{"input": "log_mel", "spec_augment": true, "tokenizer": "word", "encoder_subsampling": 1, "text_encoder_norm_position": "pre", "text_encoder_bias": "all", "text_encoder_parallel_block": false, "text_encoder_drop_path": 0.1, "text_encoder_positions": "learned", "residual_init": "zero_last", "shampoo_beta": 0.95, "batch_size": 256}
Rows from block 8 of the audio encoder of a small contrastive audio-text model, named by matrix and row number. Rows with one number belong to one neuron. Each number is 500 + 50 x the weight over its row's rms, rounded and kept within 0 to 999. All counts start at 0. Numbers have three digits each.
After each neuron's rows are labels from the 100 clips, of 14848, where the neuron reaches its highest value: "strongest on" is what is common among them; "loudest band" is the band of the loudest frequency at the time of the peak. Only what is clearly more common there than usual is listed. The data: single English command words and digits, spoken by a formant synthesiser in many voices.
# fc1: MLP up (encoder.blocks.8.mlp.fc1.weight, 768x256), inputs 86-171
# fc2: MLP down (encoder.blocks.8.mlp.fc2.weight, 256x768, transposed), outputs 86-171

fc1.728:517470523540559472433571505523416534494476482421427513573556460625528449491534488525539532446613458556497515491445501491534506516469518469517473491531539605602582481545531456435527566561520469492500456498487601550500432512569536439454500575527476496600610506
fc2.728:484434401471501497536475447464510452454454423536455537523535430563530472442543448626498593553511488577439428477447470529353489468592520533503475493568589495563470551563510533424453511573561538502503581507494525456597472582586392495472432480438486475518569501
strongest on: /eɪ/; /i/; word: three; word: play
loudest band: 250 to 500 Hz

fc1.114:495460465431493491548484523644518532503492440445502502533556445473545526398479540504573514501568552557489427439491478480485523478510446485469458477419484543495510499481431529502526442475448515540461426369462554520507503522535529379520501447438474472470549549
fc2.114:392462628525424449464392545423505540529493486501511431462446519537490572471454556429537436499515531495561466443540560449622440510539437495549468485498464536485474479506481470540499559448451551541452520544553558553438533447525443502503420465460556436463519427
strongest on: /t/; /ɹ/; /aɪ/; /d/
loudest band: 4000 to 8000 Hz

fc1.442:530479516458472523530468411476535561541481566515568519551459531409395461551619447503542612406520454583530439434608414545503559523582598471574465520448482530530511511483525528538506504480440490487415473474421507442485553605542544486493540444470425473484533524
fc2.442:556509466518531497459528523517383510549425467365559485475531473544513557494450572435444454557511543442569446528470535493514395509477524493526434421543509484539467461489430561525524442521518490542467496516531570530511499428459549549491537576489497471397501569
strongest on: /s/; /t/; white noise; /ɑ/
loudest band: 4000 to 8000 Hz

fc1.524:490466579527459490535507452543514522519480593392543512488456414437507454489473503603495460476464494563442617491480470561485601475524577563482460498417432394543575507541531460473476492515470517452491586565497535436490587453506455387534536459395439499443416461
fc2.524:496518473370551460534499532520420428567562587444494503494496409523418449442498450485491441500416501488508544578556457538438390484510556483509463489531525476478534533447484465533483479451439547565492400480506535506578429510460570558458427489581518368526487576
strongest on: /t/; /aɪ/; /ɔɪ/; word: point
loudest band: 500 to 1000 Hz

fc1.654:550444512543565503444547476505466465463494486391483474533507513584489469502550464559550514454622453558494563492409507516530535513472560533521487467464523591622544500507527453438464532540571470483500427515470595514533477499551503453472524569529499458569621511
fc2.654:473416400433547516529487417466500423458441446501452559521533420529562490415509424625528583541492484577430408445477466526379496484552552541506458485578612484600484544553461572488475508605574512500521551520473521474576441588582434496515440490448500519499542532
strongest on: /eɪ/; word: eight; /i/; word: play
loudest band: 250 to 500 Hz

fc1.554:506538434434464462554508398504511538523490522578454493489593444470475501477440496545422525476568457485576462461460532462523470498509537522617382499531503548564490465442508539522527499496520456462531566464568545471538415560568550467521523442483478507496436517
fc2.554:451470384510468513518538439535515527453535544541498577539558447464549468554476542566493483514459502509492564399532473545412489475571544500513360501448626529406516463526522478469567486469497460602509523463507548537476584536429580475461496535585460656519489451
strongest on: /ɑ/; /m/; /ɹ/; /ə/
loudest band: 250 to 500 Hz

fc1.204:525469628540455528518481496482499475520513550526557476490417503470539494462529557421522574599476440485554490496567391477493569487469500514470432511580598409472518554495546467482429586515557520469491518545412543472449554524505508489515502449492398464519384453
fc2.204:474512587576520479566514439523547384524572473518566458495486434465597542483541533514552486440499554528550476553453544502423485472479498465449407508488573478558472491393479505508489580477513527434528431506530556495541402441526440567515539457534486494576460445
strongest on: /m/; /t/; /ɝ/; /aɪ/
loudest band: 250 to 500 Hz

fc1.591:472539463473529532519457523535529496460508523366550493470553439434446550535530558499593577447623511516513439469512551496484537475519549481449493469495527452443544522461456513479577507505548487479523510440443583449456550555534543377474495439548459470458547534
fc2.591:591468584503504500433516481520568598525410522482516515441521594472465471495513543399466443494565477463602474455513527552570483545389539497581471447532456534546476518571418564517507499583491459486444478466453526541446593509500434516478443535494500414493414542
strongest on: /s/; reverberation; /k/; /ɛ/
loudest band: 4000 to 8000 Hz

fc1.702:527467493489486523570518540542575500457532589500546514390515510486464527487487532523504566456402547498457547441435356486413483537461592505520443499445505488395509507540454481590399568505549558546469477469505453533455457491576533498576484447493565504464428520
fc2.702:557567536427500551546390582551488575447571532471499493449561519445543546499447533497470542451421496514539590502459551469562502443458580487471461527583450519558484525422497518506523493480532509537526445456451535448522535508372555500568484477539516541516537530
strongest on: /ɑ/; /s/; word: stop; word: start
loudest band: 500 to 1000 Hz

fc1.158:511484439399496482604482536512443476492483456429589458518424490538569489502422437567497486488469548547500372415534458533570526510554573483420461420481456448468537568487499459455522514504543433398488459403519467446477608548513539525520423479460482427446512499
fc2.158:565479323420542488612529462535452608518441438461471446566513446515563429484494478439510491492434442515515553484517470430511477470511556458531529561502576462497416525548485487537462570475550574507452561555487502507485447524498473531486548485565442429447502616
strongest on: /eɪ/; /p/; /l/; word: play
loudest band: 250 to 500 Hz; 500 to 1000 Hz

fc1.394:519418642546419566468497504522511555483503544482523519541429516578524571537461471429589563542478503594506518567507474453463562447457521483560387500578515419518443549567516486421499482524546536476455511564514487492422511537543484577524480421509540489526405461
fc2.394:557516534486477493489430506533500493469545502557467600620562536506538536503539479468581481462465500547509533556472522537458530462430446455537518499422497482430572477469501454399476568535500456449535457484442433437491371483534452497479574438496473497520482466
strongest on: /t/; /l/; /ɛ/
loudest band: 1000 to 2000 Hz

fc1.111:477510527527471488490568439478412508571504447398452472523581476585663569534477497562462491448610514548515637568409466473405502494536531485475542472466519530519505544488487436492535597469552503467479518516539527486537542496542553540476507445486498515498558510
fc2.111:506490423412625551421464544394529551523533496404472528525462393545515435468578492578468537580451568554431578560578443531384558514505560465505563514530583522537473471536490520446485506537505513538486599488494502542578540461478420453511476530488437454410529507
strongest on: /eɪ/; word: eight; /dʒ/; word: change
loudest band: 250 to 500 Hz

fc1.377:520486599444544514581526538498573536469567533555524480411490489560506511529522461531549517511362572515456555493494420506389399525459478482433454480462520560433519495488494500541427540547521516547506609524583455444467546508521492481507502490565509483437473530
fc2.377:529534607406448525565451460561413491390577500476509527398554520457511516519462487547452547470398468512491551531502556487521494412478529525505546509549416501455532483443453500522467477547549468519479480456526495441550515549353547481583490509556505545490507494
strongest on: /ɑ/; /s/; /t/; word: start
loudest band: 500 to 1000 Hz; 1000 to 2000 Hz

fc1.361:499604339494515521541480468546452558523588540420488539541482560487419537430515463525527521481519495491490609503474388485495504548540530481599424495584498535528495510475500531522479511547527432505538473417410515528478473476498532474470592547544509519469430504
fc2.361:494552427493486488522489479494521503451464543417534443508541594617481476467519487585528475481489524565517513536463467551460508482465469549429416430497572464454453607484542471410516561528530492474515485556464518480440529541458446526424460469417566528384511492
strongest on: /t/; /u/; word: two; word: repeat
loudest band: 250 to 500 Hz

fc1.65:501540639493438557489462534479465504561552535573582440519571576463478505472530503404537507474518502550516616569534412572559535549503495514563498515519497512373557546525455500451515611514518481460444462557507521457477547498575557463549492460425488442468459529
fc2.65:511505583470435493500557437597517435554478518559467505567456532433507586472521545475550504556475487455551421588438447484526574473572489510561610509540487478480569570441475510439552540465459471475492504573408493436513422553431497469437500442526513512490476531
strongest on: /ɑ/; /oʊ/; /l/; /f/
loudest band: 500 to 1000 Hz

fc1.52:504416402475499559553540466535425487506536448407605481513438539436555490507409446452548502509435555554472592541486500553532460493434537516447525486509487414525453557500481463426524491548586557489429469440470562522522460485518514395520463522463488475465494586
fc2.52:556508432541556540571509489466462515519468561450497520501560511511475495512483540536453528448552454467607468501556493492536427517439513503541447490367526453560504570497484492540482469493478520560568548438529543410575454517473544503510479495484515485566445502
strongest on: /v/; /m/; /u/; /j/
loudest band: 250 to 500 Hz

fc1.537:505458450499451492574587411504565519513499512451490447536485465533446473469419530530537499454326446521502506463519456529586442473493536441412474502408449449601543581512517557494552494459423535504494554459621449463563593360463485489533545458526552486470512528
fc2.537:561418470494548427508484473474521457480474497573504599473628479480534431528494530512465548482523532439534501402494527520513467444583563454532402533488518561549538516557433480583602477528474536520483531476474478487475395518526523524600646380535507554540528405
strongest on: /m/; /u/; /v/; /j/
loudest band: 250 to 500 Hz

fc1.683:544452526490557552654523442509587516487557492526505462435544530451534534516507536513548461431398547570526576563516499589511453502384477574454440489460524571450525486444486526467590583483565516482449505425528476513459534519535476507495436547488529489537572479
fc2.683:452560487421538579592509570480481479451517454546494604354509470493527555565445508463520514513507567594522566530507497464535521422466457538470535591542437380507463488390496519502495486505597494493468529540524523461500534547488598548523463512511490527519553498
strongest on: /t/; /ɹ/; /aɪ/; word: right
loudest band: 500 to 1000 Hz

fc1.343:544536502506456515557557556458582544486540590532626537451457476602536459576483443490525595514361486510423507519515435441422522515440569516451475518478517473496459516434413449501392499527574568469509517570517486459432529456534499540520464442494558513453483480
fc2.343:500488562437481509523509550518499449366511471455525607490430478442544517524450469507500554489403502463503524545492578422432500488519641502551528505562491492525486486432498497445483535537538518616538441485493582519560547510446480544624505474497486577508498513
strongest on: /ɑ/; /s/; word: start; word: stop
loudest band: 500 to 1000 Hz

fc1.710:488470627507498524447450532469507492481472437481564474547372537557516536484519551552384443461530528508493554497557457525518521487488574481491472496511523545562593495576497459414540505517534467524416632541497489522458508421499513522657522493510535587490471479
fc2.710:437453559489507501507463466405490450454496430468497532561545443458426536534555555489524502408472545458491492506418481547547440495507525520494420571516510547435455495481613510442467403529587487501440425487449610437546458602502575480396480546478495507522458478
strongest on: /t/; /ɹ/; word: right; word: repeat
loudest band: 250 to 500 Hz

fc1.351:435498402492448584421514425471457563548536437522521588516517533501494542432424440467484527512508450583553481592514562513570450504540595450548479499523545429504548506509497568515517483539486529531528485462577547523559491389570500489504479512442455509622454491
fc2.351:554528349372474404527523415484476432498487493563529442489523508458496462487519505536474497467572463541512429556509507538464572481495473546534530499387535456498500499471579573486525438501443523479500501429548566489535543528437507474481533377446526525526437540
strongest on: /m/; /u/; /j/; /v/
loudest band: 250 to 500 Hz

fc1.507:497300491444427479437475485645520506442616449420506448533533465469523492481528519484521524462522513465448495512497434411493525474505521488483473531495488520500495560463496515448484499448417468517497508465535506481530515633504505469404505444466425540517495543
fc2.507:465453596485467541455380506443458530455528480467493528473456584543493516549418538518551483473433430525471487372505483468555526529553433471498433563429488560472555520473541500483459493494485615563532529601499560496409483356484492493499470504491531547480471535
strongest on: /v/; /aɪ/; /f/; word: five
loudest band: 250 to 500 Hz

fc1.16:511448427421531591528550484462437452459475534414524448502499471526468548484508510507587428470629519606445557519447540495507498496540506458492439454432524474492512501468504475464514525520559601521546487419384535587526426481512554460447505543569478483395575455
fc2.16:473447506463452455525444482456480482462493503449481583440429518592496518465512509516547493480497558495516392410598453503450492546515588466525446479541452514525436533558406473485542528551494481485502482466516553554480469542513474484565367550487535483468429429
strongest on: /eɪ/; word: play; /dʒ/; word: change
loudest band: 2000 to 4000 Hz

fc1.475:542529503423415559586512460463461490544541452470489486561538531484470370441485485474532550495501439507502480625549457616514549538506454578558390473484543545450477536491427401495496463572529516534506457496389595553465582431570591546586456471472557471554507484
fc2.475:504522460458570429547547445528445479526472487569438447553531581458492613436493516480473444595533530559575446683461467454499575550581617502581572533470558446493487572517504501512548545442460500543518572515484385494548506587509471501381516449428519514511503461
strongest on: /ɑ/; reverberation; /m/
loudest band: 500 to 1000 Hz; 1000 to 2000 Hz

fc1.209:466466457391501515545590509435451510479460443465579572573564543532559526454354437397472524488432445609474512560463571559550508453478530468509532474629551517575447593480619556530456449486499527447442547517442564528499502380494462553471498455544369464522508552
fc2.209:524488439435498543563596499530414431496517447454516442467395520511523550550491507520439571470520518484477449449506554473431468463461491462535512543466565498505550539548515617517495409488484494549536477459495457498517506536473467449486515502478626491551510571
strongest on: /m/; /u/; /j/; /v/
loudest band: 250 to 500 Hz